Weights of a small image inpainting model.
Model: 1.44M parameters, 32-pixel images, arch dncnn, norm batchnorm, depths [16].
Training: muon at rate 0.028, 14300 steps, batches of 128.
Rows from block 2 of a small image inpainting model, named by matrix and row number. Each number is 50 + 10 x the weight over its row's rms, rounded and kept within 0 to 99. All counts start at 0. After the name is the row's rms in percent of the matrix's.
After each channel's rows are labels from the 100 images, of 14976, where the channel reaches its highest value: "strongest on" is what is common among them; "peak on" is the class under the peak. Only what is clearly more common there than usual is listed. The data: drawn small creatures on textured ground.
# conv: 3x3 conv (model.blocks.2.conv.weight, 96x96x3x3, each kernel summed), inputs 0-95

conv.87 127:56 58 52 54 56 59 55 40 46 73 47 63 53 54 44 64 49 68 58 29 53 53 41 45 52 48 43 55 56 56 51 44 32 58 53 41 73 49 51 55 46 41 68 53 49 40 50 36 33 57 44 36 56 52 53 44 63 42 35 62 62 48 45 48 39 48 47 63 40 44 63 51 59 42 51 51 43 59 44 15 23 45 43 62 45 54 40 59 63 52 55 44 39 50 45 64
strongest on: jellyfish; white; spider
peak on: limb or head

conv.95 110:42 61 47 61 44 71 40 69 57 55 45 45 63 52 51 47 40 37 63 38 52 55 55 41 41 39 37 65 43 50 44 43 44 45 50 51 49 69 56 40 56 66 49 50 56 34 45 40 50 68 43 43 40 26 53 43 58 24 48 64 29 47 25 57 49 45 42 59 64 57 49 53 43 45 46 53 58 45 67 45 40 51 48 43 60 32 53 51 64 43 60 50 42 45 42 47
strongest on: small; jellyfish; spider; colour: black
peak on: ground

conv.33 081:32 41 59 70 49 38 55 52 33 36 61 55 46 42 61 53 60 49 53 55 45 64 39 60 54 57 64 63 52 56 51 46 38 35 51 51 35 64 46 39 82 56 51 82 50 44 56 48 53 57 51 51 35 57 54 44 56 64 51 61 40 62 44 66 43 64 45 47 44 60 41 53 53 45 56 39 49 47 46 62 47 50 41 45 60 53 46 45 44 30 58 68 64 41 58 49
strongest on: small; black; jellyfish; creature: spider
peak on: limb or head

conv.40 102:37 55 41 48 58 58 47 46 58 65 69 64 44 44 46 55 54 48 51 36 60 60 39 59 46 52 52 66 50 45 54 46 50 48 50 62 34 41 53 43 66 47 54 52 35 56 38 44 52 39 55 43 57 32 29 42 60 65 46 35 62 53 45 50 53 71 38 48 45 39 23 48 22 59 61 54 56 50 60 61 65 56 39 58 38 47 48 48 53 57 51 38 53 33 58 62
strongest on: small; spider; jellyfish; colour: black
peak on: ground

conv.74 099:55 71 52 61 49 58 46 58 57 52 57 40 39 69 53 57 47 64 59 54 43 54 44 51 50 41 62 47 28 35 42 54 38 48 59 54 42 66 39 63 35 51 56 31 53 53 55 41 37 53 65 32 58 49 48 32 53 45 60 40 52 73 37 53 43 63 50 66 42 52 57 31 38 48 61 55 60 56 62 49 43 49 42 40 60 63 53 63 43 49 24 54 43 46 52 57
strongest on: small; black
peak on: limb or head

conv.49 095:53 46 33 74 49 38 45 43 43 63 43 43 47 35 46 55 49 69 57 39 55 52 54 49 59 51 66 58 62 44 42 45 34 58 50 45 53 46 47 61 39 49 49 48 40 64 44 55 53 41 79 68 52 34 53 45 47 44 51 44 91 38 45 58 52 34 40 67 51 42 52 67 47 57 55 50 45 51 52 52 40 52 51 57 46 57 42 29 67 53 47 57 51 47 54 55
strongest on: small; jellyfish; black; creature: spider
peak on: limb or head

conv.23 096:50 68 48 53 43 22 63 47 45 46 61 61 39 58 54 54 31 57 51 40 47 49 30 63 51 37 44 28 56 48 61 50 58 42 42 51 66 46 44 47 78 69 41 47 39 53 46 64 48 50 68 58 33 47 43 49 43 51 55 41 55 48 48 53 71 46 58 62 48 57 50 37 60 48 56 39 44 43 66 54 59 53 72 53 57 43 55 35 45 40 41 52 46 50 62 54
strongest on: small
peak on: limb or head

conv.57 116:53 50 47 60 54 51 67 60 45 57 43 59 49 53 53 50 51 64 52 34 57 50 60 48 59 44 42 47 55 62 52 52 63 35 53 39 73 31 58 64 69 64 45 55 47 30 58 54 56 45 63 46 47 71 55 53 56 55 42 55 55 39 58 35 47 32 58 55 49 46 56 66 65 43 37 54 75 53 42 48 44 59 70 59 32 44 55 60 71 41 45 57 53 62 55 59
strongest on: small; jellyfish; spider; colour: black
peak on: limb or head

conv.82 096:54 51 42 64 49 51 55 46 45 63 38 63 44 40 46 43 28 84 47 55 35 39 51 52 47 46 54 46 48 53 50 44 45 48 55 59 50 36 44 76 38 51 49 44 38 47 50 45 38 29 54 55 58 57 45 40 35 51 45 38 73 46 46 61 69 49 35 65 51 55 51 39 47 55 46 70 40 55 56 39 58 51 45 58 66 41 61 45 40 50 50 55 41 60 69 60
strongest on: small; jellyfish; black
peak on: limb or head

conv.88 102:64 53 57 48 44 57 47 61 70 47 43 54 52 44 55 70 49 51 48 17 57 39 36 39 48 64 43 40 54 76 51 50 58 36 46 55 45 47 55 57 52 58 55 50 46 31 64 54 44 59 49 50 36 50 55 33 46 45 43 58 55 45 52 56 45 55 38 47 42 45 64 40 55 42 48 52 45 57 71 36 48 43 49 42 55 68 63 29 70 40 50 49 62 47 72 59
strongest on: small; black; jellyfish; creature: spider
peak on: limb or head

conv.92 089:44 48 59 59 62 67 55 55 56 48 46 47 43 49 50 47 55 45 33 69 54 63 47 61 61 54 55 36 37 56 44 50 22 62 57 44 68 62 63 40 45 36 60 57 51 54 61 56 38 37 50 58 58 33 45 40 66 38 39 56 50 32 43 54 41 59 56 27 37 44 47 56 51 57 65 57 57 38 38 48 45 57 56 61 44 52 44 68 49 46 58 61 58 33 47 35
strongest on: small; jellyfish; spider; colour: black
peak on: limb or head

conv.24 073:46 54 44 50 47 33 47 54 56 27 53 53 48 49 34 50 53 43 36 72 46 63 59 44 51 51 49 41 53 46 48 51 53 60 37 46 43 40 43 53 67 64 49 45 48 43 48 54 51 68 48 70 36 49 37 49 32 61 52 22 62 50 68 68 37 55 50 50 38 62 40 65 48 62 32 70 48 39 42 61 52 57 41 56 62 46 43 36 52 49 60 40 39 57 41 48
strongest on: small; jellyfish; black
peak on: limb or head

conv.21 088:73 58 69 55 42 35 44 34 60 60 22 48 55 42 34 54 47 66 57 61 48 39 61 44 36 49 58 52 47 54 48 41 51 63 54 62 49 38 46 71 63 41 39 46 59 52 47 48 63 60 49 54 62 52 48 56 49 44 37 57 67 51 61 43 49 34 45 52 40 51 52 36 40 39 46 25 39 51 54 55 52 35 53 38 30 40 43 44 66 58 54 56 54 45 45 56
strongest on: small; jellyfish; black; creature: spider
peak on: limb or head